{
  "dataset": "scattered letters and digits in many colours",
  "image_size": 32,
  "color_jitter": 0.4,
  "method": "barlow_twins",
  "arch": "mlp_mixer",
  "norm": "layernorm",
  "norm_position": "pre",
  "activation": "gelu",
  "parallel_block": false,
  "moe_every": 2,
  "expert_mlp_ratio": 1,
  "conv_stem": false,
  "width": 192,
  "nesterov": false,
  "adamw_lr_other_params": 0.00089
}
Rows from block 3 of a small self-supervised image encoder, named by matrix and row number. Rows with one number within an expert belong to one neuron, the router's apart. Each number is 128 + 24 x the weight over its row's rms, rounded and kept within 0 to 255. All counts start at 0. Numbers have three digits each.
After each expert's rows are labels from the 100 images, of 14848, where the router gives the expert most weight on average: "responds to" is what is common among them; "colour at peak" is the nearest of a few named colours to the mean colour under the peak. Only what is clearly more common there than usual is listed. The data: scattered letters and digits in many colours.
# router: router (model.blocks.3.mlp.router.weight, 8x192, trained with AdamW), inputs 0-63
# up: expert up (model.blocks.3.mlp.up, 8x192x192), inputs 0-63
# down: expert down (model.blocks.3.mlp.down, 8x192x192, transposed), outputs 0-63

# expert 7
router.7:108138096152154109111148183161120170107092110142137121125167094131141137145125120135142131083128102182128129109128113108116128097147160103140132122110103137128094136119128160147098102076114094
up.0:133097133137128120128099110148137094098140113143105113124096149096124143106093158147125108176118169128093140119124113110126141108128173122106145108143160126118100100143140104137148143113151128
down.0:159113118120137104093125157164107160072131147173107140120184114087071150107111192129136147114116124189133134128177163126143139162108097166126161100138113126146109145123144189119107121077119139
up.1:121145124170135130138126127157118122082154146118167146115104127137175123127096133170134126103071086108124085142123121120168133138155131107153127112116096100131186100076121082121156158128135153
down.1:149093140079130113124109147064119181164116139079137104154117141099172099114130134124088103161182121138111121138141122155125099149085130171111141126120152140105093127135085131147101110124130113
up.2:131100172116106119129116136111144118120151087131101103119094156101143116142136090183109149155110148154173129101152095111140124125094108113152126107129148124153089115106145172165124108166116122
down.2:126131145129135093103170120106130103095112181154100139146105120113136129109094117083167076104156100106120107127126119166141123170181091183107100129146135111114128149154146128114151152136129113
up.3:097104128155111130174091110169130148125105138119115076093145143124168120142110093111123138112139109133127084158124139124148137094110165112102092126121135108113134216145159094094128153162120115
down.3:147165116126180121115127177167147156153144119090143142093110136144089124129119096112125118181127138086137086098127122131107155125125160161153154143173151135110112117135133109154120173141096124
up.4:132077135140152142099094114139160146159139127109127148123119131128094195118134142163128127160110123107121131164124103072151144098123134122130130145198140146157147133114099093146133115143108129
down.4:148113180117134128169093133121102156175113155125132143134133107171148110102124152110085079120140086151137132139119156151129081132110131128156150155094124117141145132138135129096110079146119125
up.5:165124127153078144138136147136117141126145136193113114097144146180126135099102134166132133097138141093091121112115103135119140138176146150143163110104150136132153172152108126117135099065091117
down.5:090099172116120129106122157151097085122144106107120161133139094114169150141146178114130136141134135165081122160089120167133128127085135111169120112142104125165124075145134103102119134119114135
up.6:146098118149127075159157126085123141170145130099129137092095111146126128126115161098165126173102156160115137111136122146137105134174082140122154112126121112075132123158156148070144135124134126
down.6:171104178100122113146122108167094113109122126161142107123109137112147126150113138127153142128120103101142141140155096113116107180106123155161109075110111153106115133163095119150127084160122131
up.7:112116065155131144150120166109109166151089141115112107134132085093132141116152173167143127099128095133117128136095107145109145122135121120132148138072112127135103078086107093120131141096120093
down.7:121166168124140135151115118125162122130135130129125130134190114149152128151188127136128128149079127131114149138050152122139119204115123175121108136108112114176112141192135130134100109152095125
up.8:144147154117154149147133137125125153139139134131075150139121113085089077147089108130114143097091129102127110186126121123130151120154178136131152103085145128082128136120126153175103122123126127
down.8:172121104137159156138117127126187124139132113157126113132162119190116129101158140105123066098138153088135176136148132140167133136106116145145101155125159127108142131141116141069122085129105164
up.9:123158156116118149095137123135123148091137118095114171113118134116133166100150149155154123149162127125126154111146129097126100129169126091143136159150146181089091105136122142110119117143123150
down.9:125076148107130112124131128157119129125105141132157146108109126151082135124123122132071137131130175132143050114129131149081115095126169159051174115110134157125118181101141117163135143135166128
up.10:099096133136127134121156179111122117151141082113119117105139156150122122130135141149184105164165124136140110146123104150111114199107148110114099129128139144140129129174124134114164128157130130
down.10:121151119116142101100128102149044140140105127191100149152120117145174117110099122117119153112126122172134124133139119092141131136124100160117118107136102108115128135146129146120090138096079144
up.11:169105143143104150166113094156124149108137111083159137140101135135093130138138137133122114160169144167147119124125112107166134114160139127155147122099150128146140136162141151099137131141115174
down.11:087125093118119161094132150120166129147158129142123147149147093100154116148095156120137157103117102118132149147131141112116116138132150123108123108121116136130121078111163108179123121144135105
responds to: red; brown
colour at peak: pink

# expert 2
router.2:144153145096165115163092127182123140135113114109144118144125129147140105119118138085100142108149162140123135142120142111121106162119161151119134082114122119129127090103125144139118128135082119
up.0:102124111107093094148105086132124126096164070109107097168137108138162141093131128122103087119095164141132175128119109131126178158160128109147158138095144158113122137119139148132118121100137146
down.0:147127192133174167123141194118110094156097136115122139134137150156108151153152110136154130126136125093115093131146146127171128122120101130158109140133143122137127100159163112131142126152135104
up.1:093136126136109106116135094150135149137132090117137165150142099108138107160129074128125096137179101116160234138123125146138131137087150114124071138110098118125107114089144136103133131107127117
down.1:133087137158109150148093099138131148147140121127126105178118104140156172094164112112153079112136162142123198124152098107087139120139151139122125129140145102137148064134131115142127109157104120
up.2:106131078146193080125130154110127102129146113120139100140100102107120147102145176154135112141162113105172143137146170132126090137114146151137121163131143140131139137080163125149133138107125157
down.2:089106122093080107121099111127082154165104102121165152119091097103150126133153138148140119152177135117113123126111148165130132081107096148162125068117143130112135178118146125107141098042107151
up.3:164171160103123152167104143155099150149174120138136109126152121165133154174103101110126106120174169122105120181171146116135149118125138154135115140167161104127136132131097147091129128110135106
down.3:151139140152116099114148119135141104131132122105152129065100114109114113092154139173161170132122107049142155126094100098135133121142122079084126100090101119152133141169138142141162115158103134
up.4:123103088142138114147139141154126127140143165121119123101144143131109115112141126119120119093152132141129167127090061174098085103108135159159124151126137122109123175174162106125078121128111111
down.4:119122152141148137131110123135095149128114093104149153154110094152175126141118120154158100161118145128141128132106146107115125107139143118147128119124124122113154133115127141108146058117133118
up.5:132162149100144125149202136105159150130117116129098134167143123117130114130109089173144151110100106093112116101118167171139129137156080083128135125122103139136144128110129144166120142093146184
down.5:128079117130128151107177138127151076077127134127099161102125123125118126089141144202135126137102126117169086130128128158108114111134102101104114132105090159127129127136106074135141083143127175
up.6:092117120102151089132148151068115117122162130162107144121129148129121148114113108131170165089148102110125150136152119115173129151165073145171130140121098171093123101120115100136109133102134145
down.6:065187161111129093130091020137150175153109116140155101142117131123081091099138134142161113150133131073125124137114115156117094138089146103159126125173154117111123148126144136119110147156143144
up.7:105135110168120066096200098114128128105135124123133117092153100142117104139099109143113144135150159136110119130118126139138091101117149126134164143116119118109103140157105113132127117159102087
down.7:110111115128137152163083154168106135133121101137086104122145144169119129128121159133140088151123172129163102104129143103164114165127129128189146101120118135114123132152175140115152106148128096
up.8:114109132136132127153107142105096115169095088132126128141191125147132142080113157116125156137133123147113149128134131154108139132114106195108119098130161124141111097136134124131111097140169118
down.8:152078128107127114119148110146129082144157148071125151106147126140133093154112158133114130111130166116162103144126146100162104110110108098128144135145113159149161162126121160149158160169158132
up.9:141120140076145102099128134104120148141080141137151098127134145125088118140137111156157141134122185110133123117116111150117122146171103118125106153116135145133170152114136109159148137115123137
down.9:121114105120152115125120120159124131127120131143125106169109147130114119139126130105133173141116184156130141230100152139123118113098131141123117131157107112103098112119141124129097104158126119
up.10:155131100140147080170106133089108093136129123117147100151159126158149112122119100141098106135186107135141110149126115122149155135133155110150129111146111128145156111111126088152103120117132053
down.10:128135106097162140111098154169143166132119155122147141108141138117102141129106097142118140120029156129116118119129140125087096091107147118099138107164137116129136153140142074111116150123118137
up.11:103114137096092105106129110127125192132121159092141092113169114102100131126112125123163169170108149113137077163117124146129150135129119092152147155140096136077149144130113139139093115125108149
down.11:113166176107112155134141152141130124127091099170125144161148130116125164158124119120105136111126152122118150223116100089124126082138116131137135113132112122144116126117107112131102091094189108
responds to: teal; count: one
colour at peak: white

# expert 5
router.5:160152139105120162153123118105111149090089107108127087133123127107136165155095128139091094145167138138110143180118134141137118097130087132138133129102146138147163158143126089121139167102142105
up.0:093143150154116105146141111122130110099134125159104114126121138091099113121110148153119124095076140159128081106138164169086146118131083184138160124131140124139153125081154121131149119113189139
down.0:173116110111141151144174108150130173114113150087130163145146150166135118137173174131108129129176117125126095154102156141128101194133130101105111153167130150074115140140135126091115122143107111
up.1:122135135130127148140109153114174172120136095118125136129144131108082107110101167077134125116132122123135140126124036132130116147141143114137128125125135128114156130102138126130106106117099147
down.1:122119142105149110116102122145122126121116151139148123157149115122091135130127110138123158098152118109127123126138126112102128138164142153129137107151142133114112132109117161124132221120130124
up.2:177111114143181173132124125135116164144121156086149148096151132118138172127105107157168149164117160132110087121154107105127136141125105118109096139139106099154131108162113122133122114116144137
down.2:122146135119123137132109124127116088109127085127095095096137116118172154155129132125095140139132105131184158125079135161136102117129179141110137061126134134142120147110090134109126130094145156
up.3:088166142114144142142120113160118134139129168119133153157128130135086105178135154122074122127090161161163081107143133100126109103135132139159118143131144116152100123142122142153130088126148127
down.3:167139112112110156146172156135170141120112143102138131065127125126112122174163127115123160138109097105133094134106158120130123175101129148126125109136114141134154167132118149147101132131113093
up.4:121173160114129131133145107178121107138080151079118139122137109162154107142127130108150130143097123111143143131152134127156126115128155141109127136175121113100115151147143102111063122127131115
down.4:111151101144125112103199112140149142148121125154107125139061139117106127162147113149148136137115113140088133151099116091150120123119128178124126113126108137079130133139150127125089118148125156
up.5:123167122119112119129143159120180178160116131110144098080139113174097140122136144144151137121097161124128128096154167116122139154170070115164121149144144145147110079135108112135105119169116078
down.5:144142131125106158120143143115132139153091124126153129126147112130129135172141112135101141142148152118133161116129159121129144111130122130106123139130133156138114150101118130144116135116145087
up.6:166164144101104190140092091084106112144140140092186107090089146106138127080125121128090123115167126140163138141094152107139144160133138140107122171146153126163144092147156112124136066119157140
down.6:128090122115119154155133056110094078148156105120116123118154101143086151163118092079125118115140137141137122099148034138148133126145133116132129145148115125119139113119119147112122146133103124
up.7:119125115167104174140083071120137145139142093120181119186134121147127119102106164112118172120147150165141089091143106155150153094143144128123133122103163092106132099142144106103081132127171099
down.7:115164113112170120127135172173122138084127128138128096161105148107176118146165105129124134085153120106139129152122103164123113146128105114148154147075138147137120084110138139060134158116119121
up.8:124143161106123156149100100149170082128129109081142142098134116142145154089127121134126086113139124130150133162114076119138125149141104158185134166140091110106126100130155118129111105122164174
down.8:132129120123144112131102086103124083111122128125150086096116142127109090121126170165179156166104152137130127145120075128151109083113147135091159106142084140159118132123133107115109138154136133
up.9:099125130155168142132123111142124146150133116156117125088166109101141064172124146108118104145125148105143143125140147105138149107147122147134139109117121106088128176124104170162073149125107092
down.9:156149117127110085106146129127117133147140130141128125160092158135127149086163128114145162122116034160138165135139119126140124109196121121142124126140133158156099139072156117120181127113130136
up.10:113084154127166149099165152137099165126130062104127121120120111138123107173120125120100139091157129096133137086147109087111126134129153101082123139136115140193115134077134159097144141136139142
down.10:109133141132169125175070107162138123092144130184137136110155106111153145112157143142122135165133142110127117126134117187109119136106133174121126141129105133149142144120133136141129123134125145
up.11:110124120078135114132136160165106153124101152146117123143156115110102128153118147166091102102126153131144133104140129135156145141116125151130099104139122139141114099109138121158140122135145139
down.11:142115124158153125137168117145159148117134109147127140101112105155127131130161136099149110121132134129178121109156135102131121116108107127142145036138139129134126105141139114120126113071120116
responds to: count: one
colour at peak: black

# expert 4
router.4:116136118141130143186067112114112106123160100121124095120145111156113137099132125151106153108152156101144138164149104171139151104156127125126104131110149142166148101161107104125150124156116086
up.0:095110124126153115115154140098133131101119142113117139142152121123127106170138121131150129079130134145107093142136136150115174141116143094137175159123152152143115147093092102145147128125122117
down.0:171146074154132118143142106138138144128115094133104150153073119141098130113104110133133200146128128114088139131123090081155110105162137119131105089159135106100143144149161163162148136067111149
up.1:129108132130088122094170157133157132146128056150135084106132119105098136143157135107131158161093157156122107132148115132095162100143122121068126156086127162154154065115130167102125136114130097
down.1:113092120109198162130130092091112092118135100149125155176141119124134141108127074147191119160130091108100103122125146124121139124093126120138108131144139110122146122107127112143117122146147150
up.2:150176118129145121107136128099140169142123163115134117160130117181106092161137146109122100116063152129130111105152115140128118140148150094151147115120135141113126128126143136134115125106155084
down.2:137103149105086107113101145146115118115140105069135104144151138094171151112118107141136122117136098166101160162105138117104119124116145121129139149123046126114154122136143118110121104115115174
up.3:095172182115117091142113119163064124114151118104133153138088098125093111166111111146109113119070143128165124128171151113100157145111174126136128096103133165125101143066112132086133123150136144
down.3:123114114129101096143109124120098189150122107118096126138140120133176135132157132144112154165147114160116128127094135135093132105132062164108119100110124028143112119143171090159088104118112141
up.4:134110141140134086157105170099113152127129103096136089128154137120120146077124138109138103138140131117102083094148129109088129155119145123151172121084088136100151125131115142147120136118152137
down.4:132152110120147094130164105119141130075114145169126140148101081127147090121125105148113114126151087104076158159111123126151115143185106163119130149117152112148122126109116107108127149142125080
up.5:131111159124118113146187134089119186127138114146111120164099129151132083118087086134117114126086138108122167099113111137109084134123125125152141135126136147102138138126132124146119124140085143
down.5:139131120129110149086078187130087108141114162106146127103098106129063152142164138138121100098126146148134215146131146147117124186121122127080143132152126146121119131132137101158141089135171110
up.6:112152178117125138176115099118117147115125161103112134143131137112144087138138144144134141110109054127170158090127124132122108128148140130118150126132098078124124138137147146127109132152150139
down.6:137145115147112158131113125125161145125135095105130142116126161110115147153113132103125119120123134126170144167126102103139147133059110127152113109077082143148144111133127100119129158152106134
up.7:123164174134053154128116165130129144114109143120050112122147109138109088129118125169138120099127131156048148130127166136151155104099122112089178124103158088138108150131124099139131109130132140
down.7:151124143133094139131135112149081126117142119143138118127116062116102163134127063092097157121119139140122128130122100133113146148151119099141099143128107057116123120150140124140078138135203119
up.8:121160118089122145096158134158134139110088165111154086163130120141127130129112117089176160181129139136128110094142132102102181112131146148128148101106117115163153131155128129147130082112118149
down.8:124118164129101121152094111107157096140166128114128145108121138101140125082120110109121132121130087127100117174120182155198077135157143092125096122144177117147096149089159143091162145098152129
up.9:099094149124129126122118104160131144155133121093156133162117143067110139132169137125144085148094111145170209102134159103141119117094146139116118141128110107159163138071149119160098117116169134
down.9:118130083135115088093154093117106136113162121121143136178086108157150116126126095084111155099123120136094158130095141087135144107127100109134154106137129132125158097170138124181111184080118149
up.10:139128126136133099061113120129115115123099115128133124103148087119068116139104135124090154125079128118120158095098142141120125141107107141099118135111146167140145123129102161143119161173134111
down.10:142121142120142133150145174084162157130100174113130117150121164132119103109102125142158150128118091093136170121120160129110132139162129111095145124119098117075122132116180129165119180129081147
up.11:161108145143125130094109117125179128134105134119136122128146098136140140137128104109157144094120117119140147133126158123146111100138164154108132137138135116080138116162110146084118116066104134
down.11:097117095142132147129120155129082090117146127091139145134124124120141159147163158113133123167110129111120136102120112127140114138090104083140111102124101184131130128132126094184163124151159128
responds to: count: one
colour at peak: black

# expert 3
router.3:148096151131102143090170120156064126115127134153141127122156129128132127092127150108146167113113114179135151098116143124139178105086143099117087163128158114150111127124144173153139098174176174
up.0:143175126106152130148104145127073158104129119073105154168141141153121143140134157121131112139140151121153107131127118123126105128086141119062066120115133146067134139099144129127148117133150123
down.0:131128126161100176095161127130115130162118105108122165131139133112137108157100128083130173160081128198166116099137135125196082126133098136119129114120119160142110093118135122130107095148136127
up.1:127109123122128097102143133134145160113162116094111115113189152102127116141135176090175123110078150137131171170116171126157120112143104132159142126079078162113163129109118132093134135128119132
down.1:168134103145154167167107178088141126151085140125159196108164130214131112156161140135136062155153152125133115090129076130121136133119134166127115115141102148130112088123112151134142120107130107
up.2:138126136125160119149095093166104143129127141101124139149099139109131114124128103146131139119147112169120157123145122097143123117068197068095154123112107114128109136082136092157108144137148133
down.2:108150147107116153119109077102140147118129089140172126135155129115132083137103140094148123127085163175154110106145122140132145134145090136150139172152139132134095106096117133130094112138135132
up.3:160144154135134091113101097125095145170136091103146163164125153153085138137104111093124172117139135133128139161132146137129161107102134116124130146120119158094145126142090127105140113136142121
down.3:182114145125129119144100104108128141161170158099142160152110163113176105127119102094108131128140071146103109074105107111123167118151172115110134114112131094147116112130157143127113150130104131
up.4:137046128125162077113142112116082132073111114113154119129098151138126123101138118136126123111172140130127134118133120114162135133145137111101131107189056122050117102133126139115160148136128155
down.4:135144117118102107168166132156181150159115128130129132126127112139132129126143118140158134121108131171109180142170130135165071100124145133172157118127160149127132115130095112152116129079101120
up.5:170127129151156132126125130149124144156131145081088091138119135120153098110106139131118127152133103155112100100093141147100125113147147152117094126089138140134168118143139152121165145135108105
down.5:124128104121139130119165170167113143134126136162132126091190109117150152181149126117115156131089154078153099130117127138160137127108128100120110107119166107117126120143159164111114107110125082
up.6:106086088123094087131148143098181159157120091131109139127140178153137098132117134127119118077107125067081140152152065141161111137103134091139176122169096142139095119133123102168166116113164106
down.6:126122089153144133134102146150115096210118148132113161165151124128102127122137169123121182124159163108093105128157177154068225117138169119113101117109092147106107166111101139128124142122114135
up.7:137076111105181149106182143128123115115128157134136098113153150085108115098128134138130143130101156127140081145084138164111129117144152144133078141118142103096143142150169168127124139168136138
down.7:105125112145134147128143141103139061151150123133089161121116138127145131144168112100105149125124108127118064091143111153168117059114120150130138144113141128114155120113110078090116086141137157
up.8:124129130116138143160134108086132118150121129103131121147137141120119111095127137122137075146142150047152145107152144121139124113116119117163155122143114124130194162119157112125158134136056124
down.8:144121165114165125124146111131138127138129126129133154105140157118098124114129147139090142136162130095099103097122093127169165106150151149136137186171080169132085097103126125136116159120089121
up.9:108149147045088093103116132102123139129098134127106102138139123094119122137127134156145164158136115122141123154118134129117115128128111143123150134138124120133153156110168109148134102127138123
down.9:132142138164132123124132106155113129084151136127133132121149127132123197098125128134153104109138125145176093120134142136138166122142137181145096146150150147124131111127119147110167153119098137
up.10:135175116163094127149078164123136138139134107119140120117164119177146142115150141111142082135166124132106144137125117168139164124133094120148133108108108120097104109149135113109168114102133160
down.10:135157158108138128176112115146152116115146120094164152124135172147142107132117129126139095085214109165125125137107136100144070164120144130136153098130115144175121128153116091104110118140123093
up.11:130111125120172133145121110151172102143152080141104155084123097127143109118130111132151121144112087109173104119135145109102124095112109177144129129157135096140097099099132111117143132108082150
down.11:104118151092131126125101082156118140166125110087136139138131109168128122069145110112162114134159124110113065165126094139107118147183142131085153154129121111119131177130113129176096137157139126
responds to: black; green; count: six; the character W
colour at peak: grey

# expert 1
router.1:095156094128125096136140135118140093116115136113109167101134135105154113148145131168123136147095122111132130078112123103125119173145114144123132074182111149088152130114142107136198152132096146
up.0:094128117111175110113123126178121141096141118139085125136135138117103096131099168120110146139103158089119139091137141154071112116173100085128100157076083111076102173100087134129131112142123153
down.0:138174130138161104135085125080140151127114105086124127137098140153135179087144105131132129129153143131120129138136142182122153140071128123124151133158169113166144104139145118140138184153109147
up.1:143137119145137132127109142137128134108164089121159180168129099130121120135087159139140148099111118101123080171119129149184137118137164166105124132160123083140142134155164161111114119196098115
down.1:102110141137112113150122129101217144138140120095140156115126159089111126107138094122113119181120132113137166048107085133109117124146124141150117128138145124123116124119075120128109086142179135
up.2:151096090159120144168125141155108145170138128137135098117154114146123094108084135122089104098138147148123152090116070152130143091146164140141143158143103155103142180119159148113122123148099126
down.2:103148164121110148125107120133142110178124134070125109109138158141151112152131115133161105172144105107146127171144142130110126166110124114122104100117137127152116079143124113170140142127141159
up.3:109105121110113162145127130149116128141117133108125100163128155079114125140113116083094149152139132132159145124182152130182120137086150145139102113147099154100114113128146138137136083123130114
down.3:114153105167112132081118148135122163178161089161100082063171110131122157141129105082140125145126152136115116146125104144138130122118128138139136093121110111129173115143113111124103099141125162
up.4:139140193120133143163135118121123162128121113160131137152125127143099102137095096137119157137151101122135139149105108124090096111154164154160178082145133110125143124143159108109170139135152112
down.4:114153096139132086115132116153139136108147151131133137113129116118170092160140146153126124131147110126142162134103093136145143120145135161129135119083085124147127121132096068125161157144101136
up.5:125113121147149162108108140148130114113155131115096177092155109126150146152121138138098135145153099085120135146096103134162120081153182138128142109167123111104145116128134108132164100149137114
down.5:111110106179136182144134128110120116124120143123116092152142127163111139128118145077129146136113154135176106125143111094097121108150093163132129155130154132173124136174145167081113133126139139
up.6:138152157142125109122166118082149134145168099096140147152132128103126117084134106108135166129118147125134147218133110129108065112159139079162136141148143089108072098129140130180128114140114162
down.6:154115151081148127137106128092124127102110131130124132109118129136140106093111109109145116152107164113135135227119117149156138161140129096116072118130139130101141127154130159140129126134114188
up.7:155099132143102124118123090098127164116133122149125107124137120153073112115138119137117125151159140093104094106129129132098098129180118087151094122131155157167144148158140132131101162123124141
down.7:088153132156157160115127179100113145120115141128122130096138126120156121139124135126149131134107117191160142133141137143154129133055142115119162135113151114071097133114111133126130114145124115
up.8:162151113152135095147109160119126141100130113113093119146140125151121144133110110132112100088163128110089142140163116125100125115096120157112131132108146145167141127094167144146126105121122176
down.8:093119138126112110097172072165128131094104142088114137180157112060140129112147123114105074163167117126127134116123116145156119119176124204117121119160140161111149103120161092116110124140128135
up.9:128146179087154085126120123113067128068140080072113142139126147139136096113128131151127138087141095112133154146170125172137135187119120120136123148114110102110130140121145130101137123114141134
down.9:138134100162109136120102090111081140127128120158135142142151056127161146114128064149096156123139178136117112129119154100122138087128098100090129151136143084112150133141095114147154130115069097
up.10:104134163108178150124095099138155137120121120107175120126137111099150089144124127068101163158151141118147154126119093103116102119153166093130078108120123138112112152159106163135158072136119108
down.10:128111093137154145156121118109155093143140171148147181106134120178107125120130166058147107082093134135153116117126177110137132101131096175113126149173144096145134124131118120116171135171100110
up.11:156136149105129125136114149140182132077156140154129154146145089160126149093111172143100124123164130119101112124145118099147162100126114108098109126088123128116183115122160126081169122139197134
down.11:094098088147180122122119084156129144161148102100128148149133160105124094135128114135149094147119135124123115164131107142117103132140127142153128058131091148102115140104150171119122151085107101
responds to: blue; purple; count: six
colour at peak: pink

# expert 0
router.0:089114174143115127131152125107147138163124131170160145139155126130147104132152125135123126161133146092099120155138166143088140122115159103119129159127113120086108122110072154120115147136120114
up.0:156148130146085153153122136103079117108138120113145150137132091132140156118128108170137170127105129188110127112099143154129119147121136126083118121106144155104125110117099080141098143125167115
down.0:098125134160177092110106116175116135105147096174112116133108068131125130114103120097128155167099131134142098090127151102130134129136146142135138101116115127136101096118131154155183150125164108
up.1:176113119149102117155111150151079118112112164088144123140107114105162094098118119101116099123161152138133156098140108165131126131115109149163096136138059166144145137188140144131103130118132162
down.1:156124119111144154154077135103137132137113109117116102123108102119123158073156128127146115145114174127089101113142113102112121104112156111134141140134112141125128117152143123137133096129120117
up.2:118149123090139193128146141101132152152092129125134161089137160126153109163112160102101141106171111121106124125115098161123130114134085148140142140112138142142098106169099124105157128152119115
down.2:145152109166150122106148130114137144130092138165113123094078097145120130143082112103154127149065155148124148121158138150164127167103154100118155124125124122104112143109117111126098155136127160
up.3:097116137132097144138120181171104086205137128147133148135152131132130171106177105144112114158132102131098122077132128141114175139101164105129154124085137122186114171152152077149119065095100115
down.3:135126141107143149147095140099115144063165149100161115134104131134104153126122142128099169120126158177139142120158111140153068118162101087129154133127123135159180090129112144147119121113119147
up.4:164129128147139102151108111113104085114115160135095119084086137141136112124093150104151118112151136122116101162129115115176115129094089101104107138103054152123098135139135124140135158117142141
down.4:152085121129128150153138132136110099134106101096115137156169126144132092113095124091115126112113088143106118121146117096134102118128087105081108101148122131165138099157104165113131129117103143
up.5:116128112125161141159121098139140083128129138132139089182089150117122127072129160104102162148112099124143080125146134117170125124100169126116090123113107120130143172098113146157098103127079127
down.5:149128164132125127130137148156103100128108109117109157123136125144159093154111095149118133122087106131151033111163158153115166156150114144105134098125114093132128137103146114096136142124148100
up.6:156160148143113104072142119098167142120107144115121135162138166099134124142124154147122148145122101152158143123106170101104115095120053125138131157163186145103092144192118130109126107133100137
down.6:129087161131108127129137185163135130150135105146136107116110154144123132131140135122137134135150085111120126117147143123106091080143129132106064121131115117145125161126136095104141150111106146
up.7:162113095131143163134113123115135155150123108111124138130112138134153153102066159122139118114130097090122123120141111126144136092108128136135103103137113090128122126120108136133116066138112149
down.7:111129137167156120102128124133115132111188107149143144143177151116146122145156132136099126164086154170147136119146179124099133113116121095106102132090154143122138127109125101127120110121155123
up.8:130106093120174080155113146144137146108146101139080155111108171132123079126085138109128118097133086104132153096128112110106118103156139153158103166107168104119123165165139121133144156099127106
down.8:056145116106159157123130150116153146126109096086168114141107139140139080116131146138122097130145113130119169144111101156160167148110121125094131118123107121146128122131063115153105097199134121
up.9:141151129097151146136126126183163157131103129108154114151112124118126151094135113061125138137148122112143129110098070118133140116077136163174129128163117133139112099127153137111144136150121134
down.9:151101098139096119143149132139140202083157144140127119110123167146123100137157102144130127127131075123148163135114163118141117128140103155090128155174110125106126156167126142128100135117158144
up.10:140129110113132101129098092129107159097117098150137088146146160126140157139168161155179141130128113161144144090140154087075130139108113090081093127134137103140147113120144171183103129133119087
down.10:125159154116158148079092112159099095136148154090113098113128158106121134116127111095140129116118146129130158150089131114094156107132130139150177132077141132096131095129111131113099185140105159
up.11:145150078161135136137151104124179116093137123136094120124145124083114149110161155128144155177161112142119093148134117108128119128173128127104087155156123149136151166131138138149155094087129104
down.11:118095173122139134126162148164146127123142103115167162109183172115144102111089132164102107137093120120186113133130126167159149124149117156160131129074138164138129117089138113163146115101164140
responds to: pink; white; count: six
colour at peak: brown